Rows from block 26 of the image encoder of a small image captioner, named by matrix and row number. Each number is 128 + 32 x the weight over its row's rms, rounded and kept within 0 to 255. All counts start at 0. After the name is the row's rms in percent of the matrix's.
After each channel's rows are labels from the 100 images, of 14848, where the channel reaches its highest value: "strongest on" is what is common among them; "lies over" is the class under the peak. Only what is clearly more common there than usual is listed. The data: made-up road signs on poles. In brackets: how many of the 100.
# conv1: bottleneck pointwise conv (encoder.blocks.28.conv1.weight, 96x400x1x1), inputs 200-399

conv1.26 100 [150 145 123 110  90 189 163 163 125 129 116 125 154 182  95 131 111 138 119 113 172 142 132 115 142 114 100  87 175 135 126 152 136 140 178 189 141 111  95 169 133 150 129 154 126 138 134 125 137 134 133 151 117 128 149 115  87 172 163 163 116 138 153 154 167 146 154 128 174 186 111 136 136 147 167 132 149 150 123 135 153 155 143 157 170 147  89 148 138 123 179 135 159 114 141 198 149 175 176 157 154  79 193 146 144 141 165 127 124 140 160 141 141 157 134 127 115 178 126 156 154 157 139 171 173 114 110 113 170 140 154 180 145 151 128 110 150 179 144 160  93 179 154 161 188 153 123 176 149 158 147 170 115 163  93 218 110 185 150 147 212 186 212 127  84 168 190 143 185 149  90 129 131 122 145 127 129 153 181 172 171 158 103 113 130 155 162 137 158 143 152 158 105 133 120 131 136 133 149 154]
strongest on: 10 (58); 70 (42)
lies over: face (79)

conv1.24 099 [141 106 118 119 158  55  73 114 161 168 174  63 128 137  94  98 173 146 135 132 143 146 159 161  78  76 162 113  94  95 122 117 127 127 104 129 127 102 160  54  95  90 105 151 125 162  88 198  91 133 119 126 134 166 186 128 105 124 105  99  97 111 158 136 105 121 132  81  62 115 140 130 112 129 153 192 124 146 151  97 144 147 189 104 124 169  66 147 116 205 132 193 181 134 135 102 136  85 204 111 171 146  90 160 140  85 186  86 149 112  90  77 145 112 103 111 153 114 121 104 160 133 153 125 111 138  66 155 135 132 132 144 117 139 145 126 111 140 114 125 101 137 181 159 121 132 153 150 161 161 143 191  99  78 131 120  99 141 137  73 143 127  94 160 168 100 174 139 136 109 146  65 123  95 155 122 138  59 139 166 120 122 125 134 139 117 115 107 171 135 116 110 133 104 101 144 153 128 131 156]
strongest on: arrow right (100)
lies over: symbol (66)

conv1.29 098 [153  96 103 143 112 160 106 171 118 161 110 144 169  87 114 154  90  78 123 135 159 132 114 113  92 125 108 154  82 224  69 105 113 123 107 160 148 140 121 191 176 117  62 138  89 145 105 107 111 118 134  92 106  99  98 149 147 181 118 118 109 134  99 111 117 116 111 122 129 110 139 100 119 143  99  80 151 101 120 164 147  94 140  95 118 140 153 171 105 133 129 135 108 157  68 157 121 186 126 145 161 130 143  87 111  98 157 116 135  89 104 116 140 137  76 121 107 117 133 120 122 113 128 116 107  90 124 122  84  83 139 119  98 130  76 136 149  98  96  74 151 152  96 115 123 137 130 128  91 137 127 146 136 133 107  81 150 135 164 135 152 169 137 130  88 122 111 139 163 139 160 153 141  96 108  91 128  92 109 184 113 137 108 136 109 133 169 146 104 137 118 101 152  94 135  92  91 134 141 143]
strongest on: 70 (49); orange face (25)
lies over: face (74); symbol (26)

conv1.33 105 [173 156  78 136 114 129  72  89 178  95 173  83 161 132 113  91 114 105 114 138 180 134 195 171 108 128 171 184 152 135 129 147 172 183 168 134 157  72 134 116 160 159 112 178 129 110 150 149 162 120 105 123 170 153 156  97 125 143 155 113 160 142 116 159 142 159 151 101 159 136 143 140 162 147 135 136 152 185  94 171 183 163 182 154  96 118  99 166 110 173 154 159 118 164 140 148 182 187 146 142 124 135 202 162 160 114 153 122 126 134 179 164 145 159 131 174 121 162 102 138 123 122 126 163 209 115  48 124 152 158 156  89 102 132 117 155 192 142 147 119  83 141  99 120 208 179  87 156  97  86 139 118 124 145 112 180 141 167 121 212 164 171 189 137 179 170 147 126 221 199 162 139 182  82 147 163 128 154 153 150 163 125 161 117 136 138 186 149 195 124 133 130  76 182 145 178 205 147 102 104]
strongest on: arrow up (93)
lies over: symbol (74)

conv1.72 104 [174  89 104 189 105 151 173  93 148 112 136  89 119 172 131 147  67  53 136 156 198 115 194 130 142 115 117 180 115 210 124 128  98 146 149 109 170 171 139 150 134  59 130 120  98 154 126 155 121 111 103 112 138 161 172  98 181 118 159  81 204 108 148 151 123 122 115 126 150 119 146 125 164 129 136 149 140 155 124 177 162  78  70 136 154  73 161 132 136 193 125 143 128 179 122 181 161 138 101 196 181 104 142 159  95  74 114  90 132  72  94 107 154 124  68 149 120 181 175 185 118 147 160 188 116 111 106  85  91 106 160  87 151 112 159 143 199 133 117 177 139  93 150 153 217 194 123 111 119 114 125  42 162 152 126 199 175  93 164 170 127 172 188 129 131 161 126 167 180 181 140 207 172  73 181 158 139 175 101 111 129 118 132  96 167 175 194 169 122 162 159 190 136 200 148 134  97 159 113 101]
strongest on: B (71); E (29)
lies over: face (55); symbol (44)

conv1.65 101 [122  90 125 125 178  84  99 104 165 126 212  65  79 152  92 140 166 135 127 139  86 124 121 137 111  76 139 103 144 121 168  57 164 138 246 120  85 109 157 142 147 139 127 125 148  89 122 112 102 142  93 126 160 120 168  89 103 149 128 127 138 151 133 122 100 129 127 127 119 113 128 140 131 149 102 169 184 176  74 128 150 160 126 144 157 170  52 106 112 118 146 163 140 135 128 112 162 138 153 111 169 174 115 156 120 135 148 137 117 125 160 146  83 130 119 139 122 168  43 115 128 159  86 106 167 102 137 124 110  84  69 114  78 127 181 156 121 136  83 144 116 168  77 107 103 107 105 124 126 139 142 130 121  83 118  71 150 149  89 151 124 151 104 140 187  49 154 128 163 122 169  76  62  58  78 154  71 122 177 148 157 148 190 138 119  80 123  93 185 131  99 148 134 181  69 159 143 145  87 127]
strongest on: A (54); star (36)
lies over: symbol (72)

conv1.94 100 [111 133 107 119  92  72  72  73 110  97 181  70 117 174  97  98 139  86  88 172  67 132  81  99  99 137 114  98 157 101 139 107 146 162 204 113  93  79 171 118 120 150 159 178 115 112 149 130  96 153 148 130 132 147 191  75 118 148 130 164 123 155 114 129 144 126 131 152 153 162 125 147 150 146  92 165 144 187 121 124 137  91 145 131 106 197  40 107 109 101 157 162 135 153 111 150 125 145 124 139 206 170 156 133 142 114 112 164 105 149 136 147 117 172 138 152 159 166  60  93 161 164 129  86 195 116 136 131 123  81 134 122  92 137 171 178 134 130 122 194 149 141 111 126 135 151 123 134 128 143 131 154  79 152 143 180 171 134 106 159 145 142 166 183 227 135 149 139 135 110 170 145 118  64 144 132 115 179 139 146 118 128 174 152 166 159 141 113 181 135 142 128  86 189 113 204 176 168 123 125]
strongest on: 30 (100)
lies over: face (95)

conv1.54 095 [121 140 112 145 146 106  42  96 156 102 113  97 154 162 123  91 144  97 114 172 121 128 137 146  96 120 138 156  95 123 107  89 122 134  70  90 117 112 117 170  80 129 103 175 132 104 101 138  81  57 158 109 119 139 144 165 151 120  74 126 126  90 121 104 120 108 112 120 126 115 101 115  81 122 113 123 117 118 121 135 129 161 142 132  83 125  86 136  55 150 112 143 140  81 129 116 132 134 157 105 119 103 104 132 151 123 150 136 135 124 145 127 124  76 106  95 160 116 130 129 147 121 158 107 113 151 107 142 106 142 103 110 112 121 130  92 145 106 170 112  87 102 135 126 153 120 153 110  99 131 102 125  93 137 140  75 108 130 122  14 124 144  85 160 208 142 157 155 121  78 147 109 165 113 141 147 134 127 163 172 135 134 139 121 158 109 163 152  83 144 125 110  80  58 122 105 165  90 134 171]
strongest on: ? (69)
lies over: face (79)

conv1.66 098 [ 97 160 127 149 136 109  65  77 100 108  71 113 158  90 124 119 116 142 115 151  93 104 103 110  68 138 110  90 140  99  76  92  96 148  82  98 109 106  85 191  61 149  85 164 117  77 155  76 104  86 112  87 121  95 122 152 117 177  61  85 107  83 139 124 134 121 123  83 128 128  80 142  97 143 123 139 120 134 110 127 120 105 111 128  92 122 100 133  96 118 128  97 126 120 128 104  72 130 179 124 164  61 117 155 156 128 134 141 111 105 153 142 109 113 107 111 143 146 138 116 148 129 154  68 126 130 107 100 109 131 104 119 117 145  86  59 103  80 148 105 104  71 158 165 113 116 123 109 150 162  67 115 118 150 117 147  85 119 134 142  77 150 158 112 128 155 129 117  71 105 124  75 158 139 130 104 121  63 137 151 158 111 121 126 143 151 104 129  89 148  92 145 163  88 144  96 152 122 132 137]
strongest on: arrow up (78)
lies over: symbol (54)

conv1.44 095 [154 102 112 142  97 181 121 193 134 150  75  84  87 112 116 137 139 104 150 142  97 161  55 128 117 130 107 120 177 168 108  95 138  82  97 149 124 131  74 166 144 149  47 148 113 132 104 121 130  98 154 121 121 122 113 120 135 169 116 133  87 102 197 114 145 111 115 101 143 126 121 123  75 108 171 122 113 127 133 178  88 110 128  96  92  79 163 124 105 148 147  95 167 152 128 131 135 184 123 160 164 102 160 120 124 134 166 103 160  74 123 103 115 120 104  66 107 192 129 166 116 101 130 154 113 130  60  94 126 129 125  89 121 135 102 114 107 126  91  97 104 105 150 141 122 108 120 133  73 119 124 100 146 151 106 119 150 205 115 147 180 168 131 145  69 101 135 126 155  93 103 129  99  88  93 141 143 143 158 187 117 169 136  96 127 136 168 146 101 164 163 108 128 141 106  79 161 167 152 178]
strongest on: 10 (95)
lies over: face (88)

conv1.34 104 [113 131  78 114 161  82 167  92 144  74 124 149 134 118 113  98  96 155 124 190 130 168 116 157 142  66 108  93 154 124 113 120 101  95 110 109  89 137 147 159  49 109 164 137 111  57 161 130 132  68 121 130 165 188 124 119 133 128 104 147  69  94 154 117  87 136 129 106  91  68 115  88 119 129 115  93 134  91 110 133 153 143 104 106 107 144  69 117 104 163 176 134 124 153 127  79 151 190 111 129 130  40 117  63 127  97 134 129 162 114 129 142 108 126 106  97 110 139 108 154 134  98 114 112  95 133 114 184 112 151  59  87 173  72 103 134  74 103 128 134 180  92 121  77  78  98 115  91 157 104 129 120 141 162 105  71 121 110  93  98 157  98  86 156 212 107 173 130 111 119 174 113 121 126 137 142  82 159 144 138 101 158 131 167  62  97 159  79 195 105 131 111 157  70  78 133 104 138  87  79]
strongest on: % (33); star (31); brown face (25)
lies over: symbol (28)

conv1.14 101 [191  98 110 142 131  95 155 125 158 144 143 128  84 158 115 145 102 112 126 103 141 107 140 105 108  91 107 167  75 178 136 146 132 133 128 107 117 146 126  92 103  93 101 127  88 120 103 131 142 115 106  51  84 112 144 127 125  95 135 139  76  63 135 142 125 102 135 114  81 115 103  75  80 102  96 119 118 126 100 145 158 121 136 122 147  91 132 134 157 159 119 128 154 185 129 129 146 122  62 174 119 153 189 133  52 146 139 105 198  90  73  88 157 150  93  64  88 138 255 179  85 174 117 165 134 119 104 125 108 118  88 123 131 104 150 123 110 108 105 128 173 108  98 141 101  51 154 129 118 122 130 111 167  79 111 122 156 114 125 136 156 123 123 158 125  76 126 155 139 159  99 108 105  79 114 128  97 139 128  94 107 116 133 171 120 137 114 116 154 104  95 116 158 137 146  81  53 156 101 114]
strongest on: arrow left (98); triangle sign (51)
lies over: symbol (57)

conv1.82 097 [106 111 140 162 128  97  85  95 129  85 107 115 169 138  80  27 165 105  96 172  91 171  87 154  91 120 127 112 109  66 121 107 102 140  90  88 121  85 129 148  67 121  90 149 124 108 133 129  76  89 147 100 133  98 174 147 145 141  85 116 140 113 149 142 118 122 145 113 117 126 135 118 106 130 122 152 127 112 137 140 130 139 171 105  65 147  44 148  52 165 143 148 167 108 124 131  90 127 169 101 137  61 119 154 140  70 153 120 165 120 145 120 131 116 104 121 185  95  96 111 131 111 138  90 139 165 114 133 111 150 124 107 108 132 147  85 121  97 154 120 101 115 164 143 137 135 135 143 119 132 125 160  78 130 125  99  66 126 122  69 126 141  98 142 175 132 161 157 128  55 148 104 167  77 134 138 124 147 149 176 170 151 158 111 166 101 157 172 134 149 106 112  96  82 115 135 156 143 146 160]
strongest on: ? (83)
lies over: face (90)

conv1.7 104 [174 132 134 106 169 149  97 114 167 137 115 100 180 168 113 153 167 102 117 186 100 117 103 123  89 116 151 133 104 158 108 125 145 161 106 151 163 101 154 130 164 130 127 165 128 189  97 161 148 153  96 158 104 116 184 124 149 126 128 125 114 131 165 172 134 151 165 127 104  91 161 120 141 103 115 160 154 169 132 168 146 162 147 132 142 152 127 148 120 139 154 200 134 151 140 171 175 173 106 182 153 162 153  85 123 110 123  96  95 102 133 111 144 143 132 134 137 134 149 140  76 127 153 154 155 169  97 130 166 177 145 156 142 119 160 133 209 144 175 144  90 148 162 162 209 193 144 141 105 110 143 166 123 170 163 104 183 149 139 115 203 140 120 146 131 129 120 119 213 117 107 136 137 155 120 142 113  89 128 167 153 208 123  82 164  88 187 154 104 200 164 110  85 128  96 163 135 102 175 169]
strongest on: ! (100)
lies over: face (98)

conv1.84 098 [170 101 111 174  73 133  94 102 126  77 141  95 133 156 135  71 145  87  83 198 138  73 173 139 131 141 169 208  92 161 131 127 137 155 115 121 168 117 144 150  92 105  88 145 142 133 119 117  98 102 147 146 146  92 137 152 175 119 105 114 149 105 149 153 109 133 128  58 107 124 153 144  66 140 130 129 111 130 138 177 152 140 154 155 123 134 111 114  73 212 119 168 162 118 154 188  92 149 201 168 110 108 121 139 165  98 155 112 175 109 183 145 147 145  95 148 182 124 148 104 171 169 159 162 171 153 123 146 132 162 165 131 155 140 114 132 206 124 140  81 126 136 164 137 192 138 148 135 117 140 118 147 123 134 140 146 126 166 159 112 128 175 123 152 141 175 169 157 141 157 137 130 171  99 157 144 141 146 132 188 178 131 155  67 172 131 175 194 106 118 146 119  90  86 118 126 145 128 130 163]
strongest on: ? (98)
lies over: face (97)

conv1.90 106 [169  95  86 173  80 171 146 110 149 120 160  87 106 201  94 127 100  67 127 154 169  77 191 124 143 144 130 178 122 128 147 193 123 153 135 125 185  92 107 164 127  73 142 123 105 131  91 129 106  73 150  84 191 177 117 101 128 123 130 122 174 112  71 154 150 147 134  66 135 109 128 176 122 119 105  65 131 146 113 147 145  76  73 168 130 124 167 166 108 179 149 126 134 204 109 209 141 161 111 182 134  92 167 135 115  91 110 143 148  94 166 169 184 142  81 168 121 146 133 118 146 135 140 164 156  97  84  73 140 164 132 130 135 124 118 120 224 139 132 140  99  98 167 165 246 191 145 155 108 117 119  89 139 175 101 192 179 177 119 174 161 154 176 111 190 192 121 161 219 200 154 194 179  58 159 171 139 155 131 140 176 109  49  98 130 158 189 191 168 121 165 159 107 206 143 132 111 135 146 136]
strongest on: crescent (45)
lies over: symbol (41)

conv1.21 095 [107 117 156 149  77 153 104  84  71  76 108 126 121 118 119 159 103 104 127 108 126 132  97 126  52 119  94 115 108 139 104 114 143 115 132 133 111  74 120 140 111 122 101 118  75 116 100 146 132 140  93  87 142 139  53 156 173 115 136  86 138 134 102 138 109  99 140  82 132 125  87  98 127 141 130 125 152 107  80 133 184  85 124 133 107 129 155 174 134 125 120  86  68 162  79 138 124 151 152 151 150  96 168 163 133 146 108 162 142 134 132 146 144 155 171 177 145  98 155  96 132 154 122 141 151 107  92 102  95 131  96 118  88 158  44 127 127 128 111 106 145 127 125 102  94 132  96 141 129 116  94  86 115 130 104 104 114 106 110 160 119 126 127 127  98 118  93 108 159 127 147 157 154  78 122 128 106  91 157 121 144  90 116 120 144 101 136 116 184 123 161 161 202 188  93 144 159 137 147 133]
strongest on: arrow left (59); triangle sign (44)
lies over: symbol (52)

conv1.42 098 [115 128 164 124 107 112 164 135 113 142 108 122 140  89 151 144 121  91 134 176 112 160  93 206 160 174 135  65 135 145 113  72 121 158 153 125 117 160 176 173 148 113 167  93 148 163 150 186  83 164 131 172 130 117 178 131  89 114 136 161 117 183 168  92 106 116 105 154 126 126 110 112 150 128 145 169 149 155  88  89 208 110  74  97 124 155 123 144  93 131 114 187  74 143 100 105 146  83 137 127 199  86  85 117 187 112 169 108 124 155  61  64 102 130 114 117 125 145 100 159 130  78 136 104 108 149 138 116 120  84 127 125 140 110 169 180 135 125 137 187 146 113 118 140 103 154 183 106 143 163 126 156 127 113 159 166 154 107 124 102 157 157 172 174 156  93 142 124 150 109 131 133 111 113 161  99 168  83 136 178 135 158 140 130 133 115  83  87 148 199  94 133  83 134 176 158 180 123 171 155]
strongest on: ! (100)
lies over: face (98)

conv1.18 100 [203 133 131 144 107 188 166 141 127 116 137  87 118 133 145 137 157 107 118 128 105 119  98 125 108  90 127 105 137 162 133  93 142 134 165 185 159 147 153 169 191 128 109 118 116 104 107  94 110 143 114 126 120 107 147 106 113 158  94 141 118 148 147 137 166 145 178 133 109 161 157 121 109 122 138 148 162 134 170 172 127 159 156 116 136 159 113 123 122 172 168 139 117 156  81 196 156 180 172 170 137 149 153 121 133  98 110 110 137 133 119 110 127 137 131 135  97 121 142 141 127 115 152 114  86 159 160 180 144 110 203  96 127 155 153 131 153 149 160 124  91 195 148 185 180 148 175 149 109 103 136 142 128  91 120 119 131 153 179 116 169 183 156 122  87  91 168 149 158 120 136 165 145  92 137 152 123 179 145 233  99 156 137 105 141 130 217 177 149 228 163  93  85 110 117 191 171 167 173 174]
strongest on: A (94)
lies over: symbol (62)

conv1.32 102 [110  47 113 135  73 100  84 122  64 108 171 126  82 138  82  49 180 116  52 159 113 147 105 120 151 113 145  94  81  91 147 101  99 126 133 102 161 102 143 133 100  54 129 125  97 103  60 148  49  98 151  88 101 107 166 151  95 157 130 122  97 105 121 103 142 134 134  73  63  59 100 153  87 100  98 112 121 136 108 104 134 100 168 122 118 137  90 105 117 171  58  71 170 136 128 123 119 108 111  74 128  97 105 186 159  58 118 128 142 114 106 105 158 140  99  78 169  83 151 158 185 142 165 136  91 171 109 199 113 128 104 108 127 133 148  95 112  91  81 136 109 114 168 170  77  91 187 119 141 167  85 172 111 113  74  97 141 132 127  83 108 139 105 161 138  92 168 147  87  75 114 119 114  96 167 124 134 123 128 165 100  84  88 134 116 129 139 110 146 170 154  97 155 140 124 112 147 131 182 146]
strongest on: bar (68)
lies over: symbol (52)

conv1.62 102 [130  50 139 198 106 139 178 153 187 145  80 132  97 155 128 164 124 109 172  89 189 110 119 118 100 102  94 148  88 197 100 163  79 164 124 146 149 193 201 137 193  75 168  81  78 172 124 188  95 122 111 119 112 175 124 105 161  94 123 140 107 123 120 164 116 107 112 103 193 151 157 117 116 129 142 146 156 140 152 155 144  99  59 100 124 121 212 131 115 166 122 149 111 152  98 141 163  98 126 194 133 131 142 130  75 136 133 115 135 120  77  92 174 150 105 177 135 124 178 186  90 148 146 150 106 147 109  91 110 142 202  80 159 137 111 158 176 152  98 136  91 132 173 166 193 191 131 146 126 134 162 129 140 121 120 174 120  93 212 146 133 148 189 153 151 139 167 158 143 158 153 160 116  90 200 101 170 159  95 150  85 131 139 121 126 159 145 156 123 179 122 169 138 180 171 125  88 139 200 122]
strongest on: E (75)
lies over: face (59); symbol (39)

conv1.41 097 [ 97  98 143  96 145  73 143  38  92  97 170 118  64 118 120 131  98 113 106 104 108 139  98 105  78  26  80  89 128 154  80 105  95  87 141 124  98  95 122 130  85 111 105  76 155  90 145 103 134  88  96 107 145 129  73 119 158 107 105 100 146  91 138 121 110 104 126 128  77  56  81  76 128 113  91 118  96  73  87 128 138 146 131  72 137 120 124 120 120 132 123 153  89 128 103  67 130 149 139 139 114 121 144 141 141 134  81 117 153 105  94 138  99 113 113 123 138  99 163 112 184 140  64 115  93 114 122 164  90 135  96  84 107  93  88 138  91  98 112 118 168 150 108 102  60  83 100 105 166 118 122  95 109  95 112  92 100  83 103 115  89  95  66 184 173  76 125 145 124 153 128 102 121 143 119 139  89 121 147 102 122 134 155 148  64  91 100 103 178 108 136  99 176 133  83 115 124 112 111  99]
strongest on: 20 (62); A (26)
lies over: face (85)

conv1.27 099 [145 150 121  96 157 124  15  95 148 114 166  98 139 191 120 130 159 109 120 159 119 123 143 115 107 138 162 139  76 136 122 111 126 142 121 114 149 119 169 128 124 144 114 155  95 146 137 163  81 123 149 148 133 125 180 110 196 109 108 114 173 115 124 145 124 145 150 119 111  80 148 137 141  95 144 160 129 133 166 122 124 169 164 124  83 100 120 115  97 159  73 115 209  91 172 142 155 115 156  81 117 136  97 145 155 130 109 110 154 127 149 153 150 118 118 132 154 117 136 124 171 123 209 151 125 188 130 167 150 155 156 139 156 138 189  96 168 154 181 140 125 141 121 132 174 138 134 159 112  78 144 151 121 145 102  82 115 164 107  74 133 172  56 157 202 122 156 176 121 126 166 173 146 102 192 161  95 176 138 212 136 127 128 101 180 100 160 201 114 157 151 107 105 129  98 123 180 138 147 209]
strongest on: 30 (84)
lies over: face (80)

conv1.93 102 [138 127  28 150 100 140  90  97 134 128 198 122 132 149 118  48 129 105 136 142 159 110 164 126 124 198 161 179 147 143 136 150 138 136 117 122 142  87 123 177  90  86 162 176 115  76  84 142 102  31 140 130 170 203 100 101 141 160 156 130 156 119 109 122 137 153 147  85 115  84 117 167 126 128  99  43 163 132 159 147 125 121 130 138  78 142  93 178  38 147 117  98 119 202 117 168 174 149 103 160 118  83 163 131 139  95 131 145 187 112 142 182 147 107 105 123 115 118 139 129 137  74 154 137 123 122 118 143 129 145  78  87 146 141 112 120 146 145 146 159 103  98 153 149 146 162 136 134 113 108 122 134 134 158 145  97 187 184 104 162 140 122  97 172 226 145 115 143 167 156 168 221 185 126 155 209 136 120 166 152 122 124  80 126 150 118 184 159 144 133 130 160 146 227 148 153 116 157 191 153]
strongest on: & (100)
lies over: symbol (68)

conv1.68 101 [187 128 104 188 135 153 113 143 165  98 136  51 121 159 101  88 174  72 134 146 155 132 156 142 129 109 188 175 149 109 139  86 142 152 128 138 200 126 165 134 165 126 138 146 142 118  91 113  88 111 134 156 150 161 148  75 127 110 107 122 141 141 145 175 131 168 128  88 131 164 175 141  97 162 162 104 130 137 181 153 171 156 158 142  84  99 136 117 106 226 164 169 159 117 146 197 110 205 189 164 135  82 144 128 152  45 127 137 174 102 161 153 160 142 101 152 150  87  99 107 126 127 156 128 153 148 121 147 171 144 175 125 152 161 117 137 168 173 127  95 113 191 136 150 190 119 163 173  95 104 167 177  86 141  95 140 107 183 164 107 136 178 160 119 162 152 149 153 172 130 178 174 209  74 163 162  97 165 145 182 154 125 142  59 137  93 200 163 163 142 138 135  56 126  88 167 167 153 114 151]
strongest on: ? (50); arrow right (38)
lies over: face (57); symbol (42)

conv1.15 098 [135 132 164 160 129  72 154  61  49 131 122  86  68 141 147 126 127 163 130 113 100 138 103 135  92  92  69 121 104 134 115  92 120  92 117  93 131 129 132 131  82 155 130  98 120 122 108 136 157 120  75 112 103 145 120 161 134 117 140  86  92  84 125 123 124 132 149 154  76 101  79 113  84 131 106 146  99 114 117 150 129 155 180  78 122 118 122 121 111 165 130 113 126 132 130 132 133 187 168 141 126 141 115 173 138 150  85 117 119  60 127 131 107 168  95  87 145 108 189 109 158 164 117 120 154  97  98 137 106 138  96 107 115 125 132 120  78  77 106 116 146 135 106 133  50  86 106 137 168 110  86  27 152  77 135  59 172 118 141 146 110  62 104 170 151  60 112  74 100 118 109 130 100  61  80 122 107 100 113 112 102 124 138 152  92  86  60 101 164  91  76 150 184 156  98 133 133 109  78 135]
strongest on: & (59)
lies over: symbol (53)

conv1.50 100 [129  88  47 172 177 100 188  89 120  89 144 153 179 108 118 121 120 123 155 124 134 145 132 183 164 117 159 128 158 128 139 131 128 149 105 124  83 107 166 140 136 108 154 134 138  57 126 148 128  61 146 114 179 216 136 112  88 140 157 145 145 101 129 135  98 136 141  66 111 116 139 134 129 137 148  94 159 133 143 156 152 106 100 107  81 126  95 117 108 183 140 114  98 174 109 154 155 105 149 111  91 111 107 170  91  94 143 166 196 154 141 177 134 118 126 135 141 104 118 134 130 116 151  97  83 124 122 172 142 143 127  56 129 134 105  95 125 168 145 135 161 121 133 129  98 137 103 148 130  87 150 107 100 149 139  68 149 120 137 121 136  95 151 145 208 146 182 168 118 124 182 136 143 144 162 162 121  98 162 151 104  60 134 121 155 106 148  99 145 205 121 122  82 172 109 191 148 143 139 138]
strongest on: A (57)
lies over: symbol (76)